config = dict(
    model='contrastive audio-text model',
    dataset='simulated sounds of rotating machines with and without faults',
    train_examples=39062,
    n_mels=64,
    hop_length=320,
    input='log_mel',
    spec_augment=True,
    win_length=400,
    tokenizer='char',
    vocab_size=31,
    loss='softmax',
    embed_dim=256,
    encoder_arch='swin',
    encoder_norm='layernorm',
    encoder_norm_position='pre',
    encoder_activation='gelu',
    encoder_mlp_ratio=4,
    encoder_head_dim=32,
    encoder_fused_qkv=False,
    encoder_bias='qkv',
    encoder_qk_norm=False,
    encoder_layer_scale_init=0.01,
    encoder_parallel_block=False,
    encoder_inner_norm=False,
    encoder_patch_size=[4, 4],
    encoder_conv_stem=False,
    encoder_depths=[2, 5, 2],
    encoder_widths=[64, 128, 256],
    text_encoder_causal=False,
    text_encoder_width=320,
    text_encoder_layers=6,
    text_encoder_norm='layernorm',
    text_encoder_norm_position='pre',
    text_encoder_activation='relu',
    text_encoder_mlp_ratio=2,
    text_encoder_head_dim=32,
    text_encoder_fused_qkv=True,
    text_encoder_bias='all',
    text_encoder_qk_norm=False,
    text_encoder_layer_scale_init=1.0,
    text_encoder_parallel_block=False,
    text_encoder_inner_norm=False,
    text_encoder_drop_path=0.05,
    text_encoder_positions='sincos',
    init='lecun_normal',
    residual_init='none',
    optimizer='adamw',
    learning_rate=0.0018,
    beta1=0.9,
    beta2=0.999,
    eps=1e-08,
    max_grad_norm=1.0,
    max_steps=22200,
    batch_size=256,
    epochs=145.5,
    lr_schedule='cosine',
    final_lr_fraction=0,
    warmup_steps=4440,
    weight_decay=0.03,
)
Rows from block 6 of the audio encoder of a small contrastive audio-text model, named by matrix and row number. Rows with one number belong to one neuron. Each number is 200 + 20 x the weight over its row's rms, rounded and kept within 0 to 999. All counts start at 0. After the name is the row's rms in percent of the matrix's.
After each neuron's rows are labels from the 100 clips, of 14848, where the neuron reaches its highest value: "band" is the frequency band that holds the peak; "top examples" is what is common among them. Only what is clearly more common there than usual is listed. The data: simulated sounds of rotating machines with and without faults. In brackets: how many of the 100, against the usual share in percent.
# fc1: MLP up (encoder.blocks.6.mlp.fc1.weight, 512x128), inputs 96-127
# fc2: MLP down (encoder.blocks.6.mlp.fc2.weight, 128x512, transposed), outputs 96-127

fc1.298,090,181,190,191,240,187,167,196,204,169,199,226,179,169,223,182,194,229,215,199,200,191,194,201,201,222,215,201,208,191,195,203,172
fc2.298,080,191,214,160,179,236,180,215,190,195,199,199,216,187,223,212,214,209,219,217,196,182,226,201,197,217,175,163,200,182,216,214,188
band: 0 to 250 Hz (40 vs 12.5)
top examples: piston engine (53 vs 12.8); fan (31 vs 12.7)

fc1.309,117,163,185,201,210,183,191,209,206,172,187,205,153,224,243,225,184,183,223,249,186,219,218,242,238,224,213,217,164,210,238,244,196
fc2.309,119,219,213,204,183,188,232,153,206,179,188,202,165,199,241,186,186,193,164,232,237,187,195,185,251,227,189,172,222,204,196,198,213
band: 4000 to 8000 Hz (100 vs 25)
top examples: muffled (low-pass) (100 vs 11.8); reverberation (75 vs 35.8); text has "room" (75 vs 35.8); text has "reverberant" (75 vs 35.8)

fc1.278,087,193,169,169,190,189,215,198,238,197,196,199,156,207,204,228,169,200,201,212,197,232,191,232,204,242,195,204,220,207,211,219,199
fc2.278,082,201,216,239,253,197,200,207,190,177,195,201,195,192,177,174,190,167,192,209,234,197,198,185,204,159,229,204,204,195,187,192,215
band: 2000 to 4000 Hz (57 vs 25)
top examples: speed: slow (62 vs 33.6); compressor (53 vs 12.3); conveyor (32 vs 12.7)

fc1.15,109,214,194,193,211,223,194,153,204,185,236,221,203,213,231,216,179,227,177,211,241,223,186,185,201,191,204,153,199,210,219,205,222
fc2.15,118,211,158,177,198,224,199,184,240,182,182,202,189,200,175,207,199,172,211,152,202,205,210,218,211,163,194,200,209,203,248,202,165
band: 4000 to 8000 Hz (94 vs 25)
top examples: state: faulty (95 vs 55.1); air leak (90 vs 13.7); fan (31 vs 12.7)

fc1.231,108,160,215,229,186,241,196,194,200,219,220,178,200,206,217,179,206,192,211,191,206,210,197,207,209,200,188,194,178,182,192,222,184
fc2.231,110,191,192,231,222,214,187,220,169,204,222,130,170,214,170,207,168,177,199,195,234,210,199,201,195,186,183,239,183,177,174,208,210
band: 250 to 500 Hz (49 vs 12.5); 500 to 1000 Hz (47 vs 12.5)
top examples: reverberation (87 vs 35.8); text has "room" (87 vs 35.8); text has "reverberant" (87 vs 35.8); gearbox (53 vs 12.3)

fc1.200,097,188,232,164,218,214,179,194,170,188,188,195,217,200,168,216,177,225,201,203,199,209,213,193,199,179,227,213,173,182,196,189,183
fc2.200,081,188,185,199,186,191,196,179,187,190,226,204,258,211,195,201,196,180,211,186,196,176,208,200,210,83,231,201,204,222,207,190,191
band: 1000 to 2000 Hz (70 vs 12.5)
top examples: conveyor (64 vs 12.7); speed: slow (60 vs 33.6)

fc1.32,096,236,202,181,215,201,190,203,180,202,217,225,200,223,203,199,151,213,227,217,254,228,199,197,193,236,170,203,191,195,208,214,182
fc2.32,087,171,196,183,199,174,221,199,193,198,181,221,146,182,167,182,165,157,205,224,214,190,189,196,180,213,235,221,206,214,201,232,212
band: 0 to 250 Hz (73 vs 12.5)
top examples: turbine (37 vs 12.8)

fc1.328,106,200,178,196,174,182,182,235,174,142,168,194,195,207,200,199,196,181,186,216,197,232,170,204,183,256,187,178,195,195,203,206,201
fc2.328,105,207,202,224,212,201,164,215,137,196,172,213,195,177,195,161,218,182,208,233,214,234,196,224,189,230,196,167,194,224,201,201,220
band: 250 to 500 Hz (61 vs 12.5)
top examples: speed: slow (70 vs 33.6); compressor (54 vs 12.3)

fc1.65,102,223,250,192,219,194,165,202,188,185,209,204,212,231,213,206,176,214,193,193,243,186,221,191,185,184,214,180,165,192,203,199,215
fc2.65,096,191,172,212,166,196,227,182,220,205,186,221,271,185,138,205,209,211,205,175,196,184,174,191,197,131,202,214,219,200,227,214,151
band: 4000 to 8000 Hz (75 vs 25)
top examples: muffled (low-pass) (68 vs 11.8); conveyor (43 vs 12.7); fan (40 vs 12.7)

fc1.325,098,194,183,236,181,195,221,172,188,212,197,211,214,184,200,198,161,216,196,197,197,216,149,211,209,221,195,202,246,193,196,229,184
fc2.325,106,154,205,169,177,215,215,202,224,207,194,199,192,183,188,205,219,199,211,201,185,180,206,189,169,191,237,206,191,216,216,238,163
band: 500 to 1000 Hz (34 vs 12.5)
top examples: state: faulty (95 vs 55.1); rattle (52 vs 13.6)

fc1.154,087,229,211,214,189,184,222,171,185,210,203,206,190,224,175,194,177,217,174,194,210,243,156,199,190,236,200,191,210,199,187,208,183
fc2.154,079,161,221,221,175,226,192,210,176,203,193,173,247,171,227,195,188,194,209,240,154,181,232,206,176,203,198,171,181,189,244,199,202
band: 250 to 500 Hz (64 vs 12.5)
top examples: pump (61 vs 12.3)

fc1.259,102,198,182,231,173,233,228,188,199,203,208,193,197,220,186,222,179,226,230,207,184,165,205,235,210,216,201,149,222,186,234,206,179
fc2.259,110,224,203,238,193,200,208,216,188,200,204,178,196,176,206,154,175,162,183,222,207,190,175,215,211,214,189,204,189,224,186,227,219
band: 1000 to 2000 Hz (36 vs 12.5)
top examples: quiet level (59 vs 28.8); gearbox (43 vs 12.3)

fc1.264,108,174,186,215,180,197,220,185,197,214,207,152,196,181,189,188,196,184,190,242,200,205,180,182,222,229,214,193,215,190,171,213,191
fc2.264,117,195,215,171,192,216,184,235,208,197,179,216,211,198,156,222,199,215,223,183,192,176,226,205,163,153,152,229,181,218,251,221,202
band: 0 to 250 Hz (70 vs 12.5)
top examples: reverberation (96 vs 35.8); text has "reverberant" (96 vs 35.8); text has "room" (95 vs 35.8); piston engine (57 vs 12.8)

fc1.402,086,182,196,260,216,185,212,193,169,224,228,226,190,216,222,186,204,214,209,202,179,228,193,229,175,224,183,199,217,246,170,202,184
fc2.402,081,213,249,213,225,216,191,201,205,202,185,180,227,211,213,217,197,169,198,200,181,188,204,203,198,185,209,218,181,196,202,177,226
band: 2000 to 4000 Hz (77 vs 25)
top examples: reverberation (74 vs 35.8); text has "room" (74 vs 35.8); text has "reverberant" (74 vs 35.8)

fc1.190,106,192,206,153,219,207,197,213,180,209,183,226,163,206,224,229,191,179,204,220,208,177,220,220,206,217,211,180,201,229,213,225,193
fc2.190,099,205,239,192,212,174,189,160,209,196,193,220,152,187,213,194,188,206,182,214,205,194,193,197,223,240,169,167,202,197,183,208,230
band: 4000 to 8000 Hz (100 vs 25)
top examples: muffled (low-pass) (100 vs 11.8); conveyor (46 vs 12.7)

fc1.83,090,204,214,189,229,177,166,226,181,190,229,243,180,230,199,230,207,229,226,175,182,203,218,220,208,211,192,156,176,215,199,207,179
fc2.83,070,141,173,210,172,182,192,203,178,202,193,167,178,197,129,167,182,171,206,206,173,195,181,206,193,201,209,226,204,211,204,252,201
band: 4000 to 8000 Hz (100 vs 25)
top examples: muffled (low-pass) (99 vs 11.8); fan (45 vs 12.7)

fc1.209,095,202,198,199,191,208,162,200,194,225,175,250,183,184,222,206,217,226,164,180,237,226,223,222,186,212,187,173,174,214,191,218,203
fc2.209,087,163,193,207,201,161,197,187,229,186,199,198,163,209,214,230,238,221,192,187,224,193,171,191,204,210,210,207,196,183,179,260,154
band: 250 to 500 Hz (56 vs 12.5)
top examples: rattle (35 vs 13.6); turbine (32 vs 12.8)

fc1.87,128,208,199,177,193,210,209,169,193,213,228,257,190,198,167,209,213,217,191,178,241,223,156,211,193,213,171,164,214,187,190,193,181
fc2.87,144,209,226,163,242,181,178,209,194,191,195,222,200,220,203,191,216,185,155,194,214,226,235,241,194,201,176,194,189,186,220,215,228
band: 4000 to 8000 Hz (98 vs 25)
top examples: state: faulty (99 vs 55.1); air leak (98 vs 13.7); electric motor (43 vs 12.1)

fc1.483,097,188,171,207,195,195,206,169,209,205,177,169,191,172,181,201,182,196,197,212,204,211,191,199,232,233,213,217,239,192,200,210,190
fc2.483,105,185,195,150,223,179,205,216,188,206,178,230,207,190,182,228,207,230,224,205,154,183,190,195,184,192,184,199,202,174,205,172,210
band: 0 to 250 Hz (63 vs 12.5)
top examples: piston engine (45 vs 12.8); bearing knock (33 vs 13.7)

fc1.436,111,153,202,206,210,236,200,214,175,233,195,214,181,223,203,196,205,217,228,226,189,213,167,205,178,198,202,211,200,234,191,214,209
fc2.436,134,229,193,170,189,221,188,208,187,185,178,196,214,208,174,223,169,182,191,195,238,205,225,231,231,147,217,190,214,173,183,190,226
band: 2000 to 4000 Hz (56 vs 25)
top examples: reverberation (79 vs 35.8); text has "room" (79 vs 35.8); text has "reverberant" (79 vs 35.8); quiet level (71 vs 28.8)

fc1.218,106,157,190,218,200,220,206,199,203,218,191,240,195,180,205,205,193,214,206,189,217,204,159,216,210,224,211,221,236,181,198,220,180
fc2.218,116,169,189,200,200,202,228,180,186,190,205,188,158,184,218,183,212,220,210,205,181,200,169,191,208,232,208,210,227,218,206,214,170
band: 1000 to 2000 Hz (51 vs 12.5); 500 to 1000 Hz (31 vs 12.5)
top examples: state: faulty (100 vs 55.1); rattle (66 vs 13.6); grinding (43 vs 14); turbine (34 vs 12.8)

fc1.454,092,196,201,217,201,217,189,191,176,210,174,198,177,213,214,162,209,216,183,196,204,210,195,235,186,237,229,195,189,246,204,219,184
fc2.454,092,199,204,206,195,184,225,138,204,215,228,202,188,185,168,235,184,187,214,184,209,172,237,166,215,225,205,202,222,217,201,207,193
band: 0 to 250 Hz (43 vs 12.5)
top examples: reverberation (78 vs 35.8); text has "room" (78 vs 35.8); text has "reverberant" (78 vs 35.8); thin (high-pass) (39 vs 12.2)

fc1.266,100,205,209,164,221,180,196,210,174,201,194,203,160,225,170,240,174,186,248,184,181,215,190,212,209,201,200,188,174,202,194,220,188
fc2.266,104,190,224,178,177,202,213,182,201,190,186,179,183,201,182,185,190,199,215,198,222,187,213,159,171,170,210,162,183,223,245,216,204
band: 4000 to 8000 Hz (96 vs 25)
top examples: muffled (low-pass) (67 vs 11.8); grinding (41 vs 14)

fc1.191,100,198,206,187,204,238,207,163,213,196,243,214,194,200,181,180,176,182,189,204,207,194,226,196,209,223,243,160,249,199,212,188,173
fc2.191,096,196,164,198,180,234,188,207,195,204,211,161,208,177,191,177,137,194,224,224,152,178,228,212,198,217,194,161,205,191,199,185,230
band: 1000 to 2000 Hz (30 vs 12.5)
top examples: electric motor (32 vs 12.1); gearbox (29 vs 12.3)

fc1.28,099,156,194,197,175,229,193,228,220,222,201,220,189,197,213,196,217,232,178,183,182,232,197,235,182,199,176,175,200,202,210,197,191
fc2.28,092,212,253,212,231,222,179,192,216,216,194,204,166,212,254,193,239,217,194,182,188,222,193,212,172,222,177,167,193,187,178,224,222
band: 250 to 500 Hz (53 vs 12.5); 500 to 1000 Hz (31 vs 12.5)
top examples: compressor (30 vs 12.3)

fc1.240,095,214,217,173,217,203,180,185,215,172,202,222,202,221,220,232,176,235,227,213,211,169,211,203,210,214,198,191,204,183,215,216,187
fc2.240,092,174,158,195,154,179,213,215,204,183,172,199,237,194,137,189,177,205,222,192,144,202,170,226,199,189,184,202,243,194,211,213,195
band: 250 to 500 Hz (42 vs 12.5)
top examples: gearbox (62 vs 12.3); speed: fast (61 vs 33.4)

fc1.355,104,189,231,217,216,216,195,173,189,203,211,190,204,216,239,185,162,188,230,225,199,200,182,186,204,218,217,221,216,262,210,187,189
fc2.355,102,203,206,212,248,213,196,207,196,218,216,203,224,226,201,214,203,190,199,177,254,202,192,197,179,152,202,180,181,206,211,199,190
band: 500 to 1000 Hz (50 vs 12.5)
top examples: fan (55 vs 12.7); pump (32 vs 12.3)